From a checkpoint of a small class-conditioned image diffusion model: batches of 256.
Rows from block 2 of a small class-conditioned image diffusion model, named by matrix and row number. Rows with one number belong to one neuron. Each number is 200 + 20 x the weight over its row's rms, rounded and kept within 0 to 999. All counts start at 0. After the name is the row's rms in percent of the matrix's.
After each neuron's rows are labels from the 100 images, of 14848 (inputs lightly noised), where the neuron reaches its highest value: "colour at peak" is the nearest of a few named colours to the mean colour under the peak. Only what is clearly more common there than usual is listed. The data: simulated stained blood smears.
# fc1: MLP up (model.blocks.2.mlp.fc1.weight, 1024x256), inputs 0-127
# fc2: MLP down (model.blocks.2.mlp.fc2.weight, 256x1024, transposed), outputs 0-127

fc1.204,101,194,213,218,178,177,201,191,224,177,217,200,186,185,206,180,190,188,225,215,206,216,192,216,224,211,216,216,183,175,178,195,211,230,221,178,200,210,185,221,239,208,195,192,193,200,202,207,223,183,215,176,157,213,188,238,205,202,232,179,230,221,220,174,210,222,203,197,196,231,210,190,213,206,147,177,221,175,201,177,191,201,226,248,211,184,205,183,187,193,203,216,171,190,219,211,169,248,231,213,182,225,173,213,219,209,206,203,197,190,186,227,202,206,205,218,243,180,179,143,193,238,203,205,182,162,196,194,209
fc2.204,089,209,167,207,212,205,227,191,230,214,185,180,222,198,216,183,199,220,169,188,216,201,199,230,188,215,199,185,215,189,245,227,190,169,225,210,199,214,198,181,196,176,185,224,185,173,163,215,205,174,174,195,231,186,240,171,184,181,214,204,174,184,157,232,197,176,188,202,190,196,183,216,209,160,220,184,185,235,234,223,206,171,201,191,181,203,205,195,235,218,211,223,205,207,222,200,200,189,204,190,212,175,195,193,186,165,224,185,178,222,237,184,189,187,199,198,181,169,175,208,220,217,168,232,190,239,203,187,224
colour at peak: grey

fc1.230,088,207,222,178,217,169,201,183,199,182,175,213,197,193,231,180,201,209,197,205,188,174,197,224,163,198,190,182,208,239,184,180,218,202,194,231,209,190,177,232,193,212,227,164,173,169,208,161,205,189,229,228,175,210,186,182,197,187,218,202,248,183,193,230,193,237,199,209,220,220,226,218,201,222,188,213,225,202,185,213,205,206,214,200,185,223,190,147,205,173,216,186,188,216,224,249,201,189,176,191,172,207,198,207,162,217,202,217,230,217,183,178,206,210,207,196,169,221,169,190,211,224,199,191,203,203,224,226,212
fc2.230,073,218,199,230,198,221,237,190,202,178,204,166,214,202,193,154,171,177,191,197,197,219,213,188,204,210,191,205,189,215,170,200,236,168,168,206,199,210,198,212,198,202,206,173,198,187,220,220,204,235,199,226,222,226,195,205,199,190,215,152,188,208,184,224,216,214,185,207,212,220,178,185,178,209,189,192,171,221,187,188,196,195,196,207,180,231,190,186,185,204,221,218,187,235,193,177,215,187,201,198,217,214,217,198,221,207,182,211,190,178,253,246,192,213,171,189,204,223,224,178,163,167,153,203,182,228,176,217,199
colour at peak: grey

fc1.490,108,180,191,186,175,192,204,212,189,188,186,206,176,227,209,207,202,176,176,219,217,205,210,164,175,237,242,181,243,186,186,203,181,209,190,192,208,203,221,205,195,229,206,180,184,235,191,191,215,216,194,254,190,204,191,197,216,175,230,196,222,210,226,199,214,173,163,208,208,201,226,195,207,180,189,178,200,188,243,226,208,232,188,223,218,177,184,188,210,183,223,182,160,188,248,194,221,203,188,197,170,196,177,180,197,183,192,213,209,226,194,184,206,216,190,206,185,213,202,186,157,179,207,189,209,212,185,179,209
fc2.490,103,162,192,198,156,177,192,208,237,168,206,214,194,221,176,201,173,200,224,249,200,210,218,172,229,236,213,213,208,214,189,193,195,235,183,177,229,199,210,242,226,200,199,215,180,169,190,170,176,179,190,226,233,202,206,178,204,228,182,170,208,196,196,213,221,178,193,180,200,202,174,168,190,173,193,197,175,180,186,214,200,232,187,231,230,200,213,196,206,223,172,203,177,200,198,195,181,181,187,153,167,207,188,198,211,208,206,218,196,198,192,201,180,194,189,180,178,168,214,208,202,203,190,178,179,185,183,190,169
colour at peak: grey

fc1.76,092,219,194,241,196,240,186,210,172,204,203,187,194,208,215,210,254,225,230,177,170,199,181,247,194,232,220,172,208,191,202,173,217,213,179,199,210,202,234,186,180,201,181,230,178,224,196,180,208,217,201,202,196,240,214,201,204,208,199,174,214,173,201,204,168,186,177,175,203,186,200,179,181,174,204,210,192,206,242,208,192,228,164,211,186,234,201,178,175,211,226,203,175,180,190,213,197,209,168,206,162,227,189,192,215,232,192,222,222,183,191,250,209,179,210,212,227,209,179,224,223,197,229,220,233,189,186,215,242
fc2.76,120,214,202,183,221,217,189,198,207,220,179,196,187,194,174,188,186,197,224,178,199,174,181,250,177,195,189,236,222,189,198,161,151,234,210,185,219,203,219,203,188,185,209,201,192,192,221,204,211,189,186,241,187,217,195,177,199,217,211,227,191,205,205,185,214,183,207,218,234,209,225,198,185,165,206,215,174,171,181,188,193,171,160,214,204,221,180,164,188,192,191,197,214,200,205,181,219,145,174,189,208,182,235,196,235,227,204,222,176,239,207,180,197,186,213,208,204,186,180,159,208,206,208,203,179,203,161,199,195
colour at peak: purple

fc1.346,086,190,199,226,195,211,167,195,183,207,195,228,184,172,208,202,215,226,196,192,191,217,221,213,205,218,226,158,167,233,220,212,176,232,186,190,186,207,203,225,187,218,203,190,174,198,211,193,186,196,207,199,214,198,232,230,193,223,218,194,202,199,184,203,194,188,206,192,211,220,208,208,198,228,173,216,185,205,196,195,178,166,189,217,164,210,216,185,203,195,174,158,209,211,221,226,193,211,180,196,192,187,195,191,196,204,207,211,194,206,211,199,192,197,266,192,195,187,190,189,188,202,186,191,234,214,229,208,183
fc2.346,078,222,190,210,185,179,209,183,214,176,211,189,181,204,186,181,184,214,200,195,204,211,236,181,214,198,188,203,210,182,223,225,197,220,182,218,203,208,179,243,223,189,211,197,209,193,199,177,158,211,210,208,241,175,169,239,186,182,214,174,200,232,180,177,212,202,178,217,242,185,213,210,216,218,215,175,233,211,160,208,154,177,211,219,173,200,222,255,185,175,161,204,201,183,223,199,177,199,203,202,187,227,185,220,197,196,190,194,213,195,208,201,172,195,164,196,178,200,205,211,215,191,173,197,211,238,213,224,199
colour at peak: purple; brown

fc1.298,083,170,202,238,162,197,257,167,197,198,198,211,200,201,168,197,221,212,198,182,220,175,221,169,173,213,216,165,202,203,167,223,242,196,205,212,179,219,217,217,193,186,203,220,229,171,156,172,196,183,196,227,168,196,186,194,209,213,202,177,218,204,218,187,184,223,208,160,204,188,220,215,209,198,199,216,239,165,215,196,205,190,199,219,231,216,205,182,176,214,217,206,199,193,195,215,219,208,198,205,206,227,216,196,193,196,231,230,180,188,189,189,184,184,199,196,228,210,208,185,232,237,206,222,211,200,235,270,219
fc2.298,081,181,173,189,223,174,157,197,182,210,193,206,199,190,208,171,199,197,199,216,182,228,198,242,214,203,183,200,215,198,196,189,187,212,201,200,214,222,198,214,221,244,195,168,188,210,228,161,184,214,245,197,248,192,194,172,185,199,209,177,183,173,209,214,235,178,237,186,193,166,219,228,196,209,140,207,168,213,189,197,186,225,223,206,192,178,201,223,236,200,208,193,206,224,220,154,170,181,190,186,194,193,198,211,210,224,172,217,208,182,229,184,204,212,204,181,158,178,166,236,167,198,202,154,191,192,206,178,194
colour at peak: pink

fc1.700,153,179,151,218,201,207,219,205,201,189,229,222,221,199,193,199,233,180,194,178,202,166,237,170,195,172,240,191,223,183,190,194,190,224,202,200,191,236,258,181,204,214,205,183,183,240,184,188,213,198,247,207,209,207,238,212,234,184,202,192,201,229,215,188,212,191,176,220,202,234,205,198,196,203,158,189,207,188,220,195,218,183,169,217,185,215,207,211,234,179,244,198,175,217,170,201,205,207,214,227,201,187,199,181,211,222,174,193,183,189,211,187,186,202,202,198,187,247,199,211,163,183,200,192,212,214,216,167,234
fc2.700,077,216,236,185,209,210,176,197,191,221,176,211,202,201,221,187,177,252,188,206,164,250,183,224,208,198,186,207,176,190,186,211,227,195,190,191,213,177,159,211,210,204,199,226,222,175,204,215,165,215,176,200,171,187,181,191,177,229,208,184,201,194,189,213,162,214,210,183,189,181,206,175,191,200,237,205,198,200,174,187,159,228,212,191,202,184,236,198,171,210,176,219,235,164,223,210,207,204,179,191,205,232,191,214,189,173,229,207,209,202,207,222,209,183,217,202,231,160,188,200,244,218,191,220,198,169,201,211,196
colour at peak: grey; purple

fc1.599,105,169,180,215,216,188,208,224,158,181,208,198,233,218,192,196,218,218,213,189,192,219,176,199,225,180,219,211,231,212,208,192,185,223,178,199,212,204,206,225,223,245,212,191,197,186,195,198,209,201,191,183,199,217,200,249,237,200,237,181,186,193,191,203,212,207,180,166,195,197,224,219,199,215,200,212,217,198,231,244,174,197,168,185,189,214,211,193,213,191,206,231,223,182,209,203,203,185,187,229,172,167,185,212,216,231,230,184,222,208,219,238,205,188,204,194,199,167,186,180,226,170,212,227,211,180,205,137,214
fc2.599,087,179,231,233,182,191,207,178,196,208,209,221,185,233,254,175,187,175,210,197,207,217,247,185,187,200,179,183,215,186,212,214,208,203,211,200,169,204,220,189,155,138,212,180,232,180,183,165,179,188,184,204,183,197,174,204,216,216,162,181,210,219,211,227,199,171,206,237,196,178,182,222,207,170,227,184,195,180,172,218,211,205,212,215,216,204,176,214,190,196,196,200,190,199,190,214,198,228,203,198,220,174,179,206,221,202,187,194,213,203,200,212,187,165,213,208,167,226,206,183,170,187,187,184,233,221,202,177,170
colour at peak: purple

fc1.470,090,194,199,207,201,172,208,207,203,158,192,214,202,174,203,205,208,208,205,212,200,227,184,200,174,198,187,182,171,180,183,201,217,192,188,228,184,203,227,236,212,198,182,193,186,191,207,195,203,184,227,188,172,194,242,240,201,236,228,204,211,210,213,198,203,202,197,178,223,186,179,180,202,206,228,178,221,194,219,234,180,189,210,158,192,203,195,210,186,190,227,212,196,190,211,227,212,208,189,237,163,203,208,200,149,231,199,208,215,198,186,229,198,182,202,179,178,164,212,204,237,220,237,241,181,192,199,184,230
fc2.470,089,181,168,189,183,229,171,240,230,208,199,202,153,192,233,187,216,189,199,207,195,175,203,201,228,185,231,207,198,193,194,210,214,182,220,214,203,229,230,215,198,192,163,211,211,195,216,188,216,251,171,211,229,209,197,186,212,150,219,178,220,181,204,220,184,229,165,210,161,200,239,201,220,204,193,213,240,206,184,209,215,202,209,193,174,202,192,172,229,178,175,197,191,234,189,214,182,220,181,183,205,182,180,190,210,167,193,166,213,186,188,187,193,222,229,203,234,208,207,195,190,197,182,190,221,222,205,191,181
colour at peak: purple; grey

fc1.128,124,233,189,205,213,190,202,205,178,209,196,215,207,188,206,185,206,214,192,200,172,237,185,215,212,156,198,226,174,198,191,179,227,186,186,166,168,220,197,233,211,202,193,208,224,183,194,232,248,209,208,191,185,218,228,203,181,186,210,202,218,176,200,213,183,214,206,204,205,210,165,224,209,209,161,200,217,193,204,240,213,207,163,196,203,205,236,234,211,197,224,170,202,216,227,212,235,179,206,212,202,218,204,167,189,237,190,188,162,224,185,180,190,182,199,205,220,191,213,189,217,195,256,218,238,180,186,168,243
fc2.128,142,150,198,206,190,196,160,201,190,203,182,183,226,176,188,211,197,187,218,244,177,234,210,193,217,170,218,228,210,173,213,222,211,173,223,207,202,205,177,212,201,143,203,180,239,176,200,192,224,204,184,197,203,184,254,178,180,198,220,164,228,178,206,239,209,160,214,190,162,229,187,178,222,185,188,207,204,206,181,200,210,209,196,196,213,189,216,164,190,208,198,200,163,232,175,215,210,224,199,223,175,193,223,214,203,213,230,217,200,202,181,244,163,203,188,213,190,191,181,184,234,187,214,224,225,188,156,165,200
colour at peak: purple; grey

fc1.686,082,211,251,192,216,215,221,221,181,215,226,182,187,180,192,151,210,228,184,193,187,176,203,195,206,180,155,193,183,194,169,163,199,188,190,227,219,182,222,194,205,239,181,207,234,205,171,204,200,213,210,230,174,231,182,164,215,168,185,202,229,172,225,201,194,190,203,163,172,181,211,178,221,223,197,188,211,177,234,208,222,229,218,198,206,145,178,176,183,220,225,209,239,208,184,198,189,192,179,195,204,172,191,217,192,198,193,207,203,184,191,205,195,191,195,202,214,230,221,211,212,179,210,199,210,204,213,239,224
fc2.686,092,208,186,202,188,224,201,181,219,179,212,217,222,187,212,220,172,191,195,212,204,183,240,179,197,212,236,208,196,216,224,234,181,232,196,200,180,220,169,199,152,211,192,217,174,192,235,190,197,221,211,203,206,171,217,238,187,188,194,202,177,228,199,198,196,175,185,236,206,212,218,206,208,208,166,198,208,233,161,192,163,177,224,201,182,222,216,226,197,203,183,181,195,198,224,202,176,194,204,201,174,219,196,195,230,203,205,180,199,229,225,179,187,184,204,185,200,174,202,190,198,178,157,197,218,200,219,179,219
colour at peak: pink

fc1.389,085,206,197,219,193,150,166,197,233,159,222,228,205,180,195,203,212,226,204,183,195,250,199,193,192,220,198,221,202,178,210,225,206,228,215,178,191,210,216,193,203,184,171,210,180,168,180,214,151,213,205,185,197,175,206,197,159,167,235,225,191,213,182,186,199,192,152,211,217,250,184,223,182,194,215,209,207,232,195,186,202,201,200,224,219,179,202,213,205,215,190,215,177,204,197,226,212,221,199,209,209,189,209,207,211,202,206,232,190,223,221,187,245,201,192,194,184,177,221,184,213,216,216,174,221,206,202,231,208
fc2.389,089,188,233,207,209,172,188,173,240,216,229,192,205,154,182,228,200,226,185,220,218,234,237,200,226,183,210,219,188,186,159,231,194,178,198,207,197,216,177,182,229,188,189,171,187,181,222,190,193,218,210,225,215,211,220,212,200,172,201,162,222,201,197,228,201,247,191,192,193,195,226,220,175,185,186,217,202,239,193,192,195,194,191,206,185,220,189,235,159,199,191,186,176,182,196,204,223,224,206,177,221,221,192,227,235,196,195,184,220,234,185,179,162,207,175,250,191,178,195,208,203,214,168,229,226,220,201,182,193
colour at peak: grey

fc1.206,101,210,196,204,194,223,161,227,191,224,218,222,173,182,198,209,236,228,199,191,188,178,221,204,200,209,220,174,190,192,164,218,215,196,188,219,164,241,209,228,210,166,172,209,200,194,209,212,204,210,234,178,182,182,189,188,203,202,206,194,200,171,208,221,181,202,170,214,195,186,205,192,196,203,203,212,252,158,217,210,189,213,180,197,217,239,230,186,204,207,214,199,180,193,225,178,208,182,185,224,184,187,196,195,175,224,218,218,223,187,174,188,197,155,215,203,193,222,180,201,257,219,257,209,208,201,201,229,230
fc2.206,115,226,183,199,227,206,242,200,200,182,206,203,199,184,217,192,198,193,218,218,195,195,202,178,207,203,205,239,191,196,166,183,231,189,218,207,185,181,195,205,163,184,245,181,213,215,193,201,205,189,163,201,221,213,241,208,162,239,207,217,213,192,181,204,209,214,194,204,184,229,195,177,200,196,205,203,186,215,180,229,238,211,217,199,192,181,188,175,212,201,195,187,197,240,166,208,218,236,170,208,190,231,204,218,213,220,223,181,168,206,197,216,183,174,187,210,224,209,208,159,181,213,174,263,208,224,176,218,219
colour at peak: grey

fc1.96,097,187,156,195,177,217,176,209,240,177,189,192,219,229,189,203,197,152,204,198,219,151,214,196,171,186,194,223,211,202,193,237,187,206,192,192,207,175,173,206,236,192,208,154,158,178,201,198,167,219,188,193,203,216,219,205,232,189,199,181,169,187,221,193,205,222,199,220,187,192,200,224,210,220,185,161,184,172,204,195,207,203,207,193,186,192,179,184,208,195,206,226,179,214,200,194,193,186,223,208,215,192,214,200,220,208,189,216,203,159,207,217,223,209,209,201,178,203,180,189,239,208,189,229,215,176,200,208,186
fc2.96,083,219,201,219,226,182,210,182,199,226,183,186,166,176,211,198,194,221,191,220,189,195,174,187,204,234,231,177,186,181,213,160,189,193,199,210,205,220,197,193,176,167,179,208,210,166,220,221,208,192,206,235,194,196,216,189,175,247,176,202,227,195,203,167,177,190,181,175,183,201,172,202,177,209,215,206,198,201,191,224,205,193,207,192,220,229,207,208,174,212,205,213,204,205,197,191,195,201,210,184,211,187,202,190,197,216,214,194,198,245,195,235,210,182,200,207,223,177,192,163,202,207,251,237,172,189,191,185,210
colour at peak: grey

fc1.433,092,187,203,189,183,228,229,237,190,170,191,214,181,174,214,212,225,185,182,180,177,186,203,221,204,167,201,218,180,176,206,206,205,206,245,230,222,214,216,206,157,204,191,192,171,201,169,202,177,215,222,195,167,215,160,175,200,206,192,206,226,195,215,203,179,198,160,210,203,190,202,216,196,226,225,185,207,196,204,198,225,207,198,196,198,233,205,172,182,183,238,198,193,163,215,207,223,193,205,181,190,210,197,201,170,198,179,211,181,195,196,257,172,209,195,204,212,206,200,157,172,224,193,177,229,228,211,225,210
fc2.433,100,226,181,189,221,213,186,190,190,238,217,192,216,198,179,190,176,208,231,177,209,209,199,222,212,227,175,255,236,193,212,225,174,200,182,206,190,203,224,221,229,202,180,190,230,190,184,203,178,196,203,225,195,217,199,233,208,205,208,191,199,219,192,188,217,210,238,200,219,181,200,204,209,234,170,211,205,180,225,187,194,166,200,203,178,185,174,209,202,203,165,235,214,228,194,240,172,199,197,212,191,211,216,225,207,242,214,235,230,236,222,167,204,178,185,207,196,189,191,229,229,205,202,230,180,205,172,203,204
colour at peak: grey

fc1.727,081,206,175,196,217,188,162,210,174,186,202,210,209,188,208,171,193,215,176,219,202,221,210,181,188,207,192,188,187,222,164,173,209,223,181,202,207,236,189,193,209,223,183,218,211,167,195,191,200,193,198,163,189,203,231,226,208,216,219,199,216,223,181,179,183,203,219,190,181,194,161,203,203,201,176,201,228,188,191,214,194,204,216,150,221,160,213,197,207,196,210,204,185,208,198,239,230,200,204,211,202,208,192,200,207,217,228,181,185,206,206,179,205,218,213,173,221,230,212,173,195,214,238,178,201,219,214,177,176
fc2.727,091,206,188,217,198,206,232,195,210,172,206,213,206,192,195,235,203,186,211,176,180,178,179,198,192,179,181,226,196,220,186,210,208,192,185,227,219,185,173,201,229,192,200,170,177,213,215,212,217,229,237,253,183,207,194,197,189,182,224,191,179,178,179,169,193,200,188,197,198,204,220,192,205,190,200,168,213,196,223,206,186,194,183,202,201,183,193,212,177,212,211,180,216,178,194,202,212,212,185,200,176,185,170,213,224,201,171,181,195,218,223,180,153,209,175,219,193,247,192,219,215,204,154,230,210,215,182,211,222
colour at peak: grey

fc1.597,090,221,183,170,217,213,211,189,180,189,229,200,231,202,190,221,211,208,209,169,188,216,215,228,199,234,232,207,217,198,165,196,210,233,198,233,188,216,257,195,248,221,206,222,189,190,185,168,196,198,244,213,209,228,199,201,185,186,219,176,193,213,170,229,199,230,148,219,219,234,203,186,167,179,172,181,227,202,210,225,222,189,217,210,214,172,200,187,193,217,181,229,190,201,192,168,201,221,181,194,215,256,218,192,177,191,221,175,205,209,178,224,183,189,187,202,198,218,204,186,180,219,204,172,210,232,205,224,204
fc2.597,083,194,222,214,167,200,232,196,194,183,215,192,164,190,195,210,197,226,246,216,206,195,218,194,181,197,196,187,212,220,178,235,190,162,227,193,224,192,202,169,189,191,203,166,242,181,220,189,202,190,214,200,197,173,208,217,173,252,183,206,219,203,192,181,212,194,192,185,233,185,197,175,205,194,235,206,199,213,190,153,227,193,187,203,185,244,191,191,198,235,203,194,195,233,153,178,210,209,167,198,196,172,227,190,194,215,235,210,194,218,204,201,179,184,180,217,212,164,234,185,194,190,172,211,174,209,204,199,223
colour at peak: white

fc1.196,117,217,212,168,215,217,192,210,213,196,201,161,185,224,157,190,224,201,232,183,193,202,188,214,180,229,211,193,196,159,180,202,193,210,234,222,198,193,236,178,231,220,208,183,188,201,180,191,200,220,220,214,199,224,203,233,244,206,218,190,235,198,207,155,168,214,149,215,226,218,182,172,183,189,220,185,202,185,195,224,205,188,193,187,231,186,198,197,175,188,188,205,181,190,186,207,224,176,217,226,175,198,189,178,201,216,200,182,194,184,194,188,207,216,193,201,190,195,192,208,189,222,238,208,210,224,185,213,179
fc2.196,119,198,173,222,179,205,207,197,191,188,199,235,184,163,226,232,196,204,195,213,188,215,194,183,205,170,240,208,219,201,200,195,170,201,233,215,198,152,169,198,172,182,227,216,190,169,193,197,200,182,188,212,214,168,204,204,132,198,206,212,205,219,219,246,233,241,248,215,184,167,201,191,169,176,177,214,180,211,211,192,187,201,195,210,188,209,191,185,200,194,216,223,184,202,250,197,190,201,182,175,191,211,238,217,202,199,166,171,196,209,200,189,175,216,202,202,216,198,231,212,157,207,182,195,191,176,227,198,184
colour at peak: grey

fc1.10,103,189,214,217,200,213,199,182,187,171,222,203,208,189,162,196,214,203,194,171,191,194,198,201,230,218,230,148,240,195,198,196,176,207,173,202,153,206,199,209,206,215,203,232,198,212,189,218,191,218,199,203,176,206,181,197,221,241,220,177,216,183,209,197,196,189,180,187,206,194,189,189,175,230,219,188,224,186,242,203,200,222,172,155,201,161,192,233,232,177,196,239,223,195,222,207,218,199,192,230,170,179,193,195,192,218,212,205,228,201,186,207,217,188,231,221,230,195,203,180,187,238,203,185,198,232,195,158,221
fc2.10,100,216,213,206,212,206,205,186,182,209,211,209,180,189,171,186,213,169,187,203,215,215,208,163,192,215,236,209,240,207,216,221,208,183,199,215,181,205,190,217,183,219,161,203,190,198,198,190,224,180,217,227,249,215,188,168,222,234,227,209,193,168,194,230,228,208,230,230,179,187,224,177,166,169,230,205,220,260,229,180,199,192,217,185,239,196,188,185,170,192,211,168,195,233,202,218,192,187,222,163,182,171,211,181,186,196,178,199,208,179,200,181,149,195,215,205,139,187,201,196,171,194,194,197,193,208,211,192,166
colour at peak: pink

fc1.22,100,192,210,218,220,220,191,182,196,208,169,198,226,193,201,172,228,210,202,182,195,186,194,196,180,184,180,240,197,210,187,222,214,176,243,196,219,208,207,195,227,197,202,216,202,216,183,188,188,187,243,217,184,202,215,204,202,196,248,181,194,171,201,204,223,202,199,208,166,201,236,218,205,214,179,178,182,181,197,219,197,189,212,224,215,191,222,210,195,194,186,209,178,186,203,212,191,236,219,211,177,242,224,184,221,190,176,234,213,196,205,185,199,229,199,214,243,211,238,208,165,256,228,175,203,181,189,192,220
fc2.22,109,209,181,174,177,198,200,187,244,189,193,172,184,203,214,166,218,224,173,193,192,215,187,185,193,181,150,182,214,175,245,230,166,173,175,170,242,193,209,202,189,205,232,196,198,172,217,228,213,158,197,178,202,182,175,172,200,179,223,195,177,191,174,206,213,211,181,193,178,201,196,190,211,192,205,203,187,224,199,198,239,197,209,161,167,228,234,197,169,212,200,255,207,170,241,219,203,222,213,192,180,213,207,204,167,211,176,212,185,226,214,233,205,240,185,218,220,195,192,167,157,173,210,182,164,218,203,231,204
colour at peak: purple

fc1.296,080,172,195,201,192,197,166,214,207,191,177,205,250,203,221,195,229,197,215,201,197,199,197,216,218,192,210,196,217,202,178,231,210,188,179,209,181,219,173,185,195,183,169,182,201,193,198,198,189,175,202,176,207,218,209,216,198,199,211,179,210,157,221,224,196,173,173,219,184,247,186,216,180,203,194,228,190,193,215,216,211,198,163,191,210,208,226,199,227,193,216,180,189,215,191,219,210,217,191,211,203,202,167,194,222,204,236,228,180,173,253,160,202,203,224,208,210,192,196,210,212,208,191,211,203,198,212,204,228
fc2.296,085,199,179,203,222,217,203,182,173,183,220,150,165,211,206,179,189,182,200,204,233,149,190,202,188,212,193,203,191,177,205,177,173,184,206,216,212,194,227,194,216,232,204,220,196,214,176,184,232,213,216,139,187,197,200,211,217,202,208,205,206,225,178,192,231,189,225,187,215,168,207,173,223,182,226,208,165,215,190,233,211,238,227,187,218,190,163,175,193,181,164,222,187,227,220,169,215,213,195,217,232,212,208,224,190,204,216,204,183,175,218,173,236,207,233,179,231,211,199,198,170,194,231,176,173,205,193,193,214
colour at peak: purple

fc1.595,081,208,202,227,203,206,188,205,224,159,156,194,217,185,177,182,204,228,227,206,192,212,207,217,177,240,196,208,214,218,178,204,201,191,196,240,228,197,235,214,157,225,193,185,179,226,215,178,173,224,178,183,194,203,217,222,201,196,223,186,216,216,172,216,226,182,215,226,210,206,173,238,164,195,200,203,188,201,178,202,225,198,197,196,191,209,215,186,175,219,188,192,193,171,215,193,218,203,187,168,207,226,202,172,184,190,183,176,213,222,217,204,200,231,198,214,220,201,186,186,162,187,200,162,214,201,186,219,212
fc2.595,082,210,194,171,164,210,198,232,228,198,178,227,181,213,210,248,208,188,237,198,198,215,181,201,200,216,212,185,199,199,206,234,219,260,197,173,190,194,150,174,206,186,200,203,214,148,225,209,223,213,183,163,203,183,186,152,229,182,190,183,186,183,204,224,186,207,163,198,162,217,195,211,188,192,171,217,165,223,212,197,224,177,246,203,196,194,196,218,178,205,212,189,176,188,185,259,213,168,204,195,189,222,233,193,202,195,212,203,209,197,219,181,185,214,205,213,195,239,196,218,195,205,197,215,201,197,231,197,219
colour at peak: purple

fc1.24,088,204,218,191,196,152,160,199,174,178,189,188,182,196,211,207,192,211,217,203,177,229,217,206,217,197,212,194,201,214,200,168,190,201,208,191,211,178,186,238,195,193,211,200,198,206,169,160,231,184,201,240,175,226,220,160,198,152,202,195,210,205,160,225,238,187,186,215,225,230,185,206,186,180,190,205,192,178,189,199,211,194,210,189,208,181,169,171,222,213,192,200,156,208,228,223,182,216,153,207,185,255,223,199,204,200,168,204,198,231,230,194,215,216,227,170,195,189,183,197,224,182,223,211,213,205,175,188,229
fc2.24,073,203,215,189,188,225,213,202,217,184,212,224,215,187,200,178,188,197,186,197,213,222,215,190,203,227,199,213,219,217,183,222,186,187,197,185,161,221,202,184,202,181,183,208,192,201,203,213,181,193,188,124,207,181,180,202,184,244,197,180,221,209,251,195,218,183,213,236,207,195,212,196,180,209,195,230,207,186,182,201,215,209,204,220,231,175,232,205,193,220,204,182,200,208,210,179,218,205,228,178,190,193,229,164,201,199,214,207,214,201,193,185,218,217,175,187,219,207,221,196,172,234,208,176,214,187,200,212,184
colour at peak: purple; brown

fc1.269,156,212,220,180,231,217,173,192,154,205,194,182,185,211,190,191,230,219,196,223,164,193,205,202,165,241,170,204,195,186,187,173,189,216,206,207,188,178,197,199,224,211,193,189,203,188,172,175,196,194,206,224,203,215,209,203,246,213,234,212,226,210,189,175,156,196,173,209,252,219,179,205,210,185,216,187,217,182,188,248,201,193,197,210,212,161,191,204,208,194,190,174,189,211,166,213,215,194,221,199,189,195,189,194,214,203,209,172,200,177,182,205,211,218,216,190,236,217,213,174,211,195,235,178,190,207,210,205,204
fc2.269,179,229,221,207,193,193,199,224,202,180,210,222,195,219,182,186,200,196,235,203,225,182,209,203,197,206,184,194,199,222,212,192,181,182,201,209,211,154,233,151,220,224,227,172,232,164,201,187,200,194,214,189,210,192,231,204,199,237,197,199,192,209,185,198,212,205,205,178,210,194,227,206,211,220,222,209,219,170,218,183,202,167,216,233,221,256,194,182,197,201,174,211,200,247,219,179,224,186,183,186,208,172,239,164,198,226,216,222,151,207,189,228,213,158,183,218,195,209,201,213,204,208,193,215,205,241,220,192,210
colour at peak: white

fc1.90,100,196,184,211,212,225,192,221,197,202,219,169,154,193,198,194,213,201,196,189,177,244,207,200,155,221,227,175,209,192,193,194,184,211,201,222,184,192,195,195,187,213,252,192,186,221,173,192,178,220,203,225,179,178,220,205,220,196,250,186,218,218,174,199,243,199,176,178,213,171,201,168,168,205,197,254,220,193,230,204,200,212,210,182,197,196,182,207,257,193,187,183,214,222,229,159,215,200,208,171,189,225,186,192,199,210,177,192,211,248,187,207,239,196,204,197,210,199,238,214,220,214,204,213,223,179,198,171,176
fc2.90,081,172,191,171,216,213,196,189,210,195,202,202,185,205,170,209,185,181,189,203,204,204,185,234,185,207,173,192,239,217,192,210,216,170,210,157,190,218,187,183,192,189,208,186,151,154,195,191,223,177,192,234,221,149,190,200,182,212,200,186,231,131,268,195,190,210,232,189,193,192,177,250,197,209,199,188,199,199,221,189,206,207,194,185,189,188,175,189,215,203,182,215,198,199,192,264,216,184,201,219,170,205,214,215,194,189,213,229,189,203,196,208,253,194,190,191,204,213,205,201,231,208,181,205,190,215,196,193,211
colour at peak: grey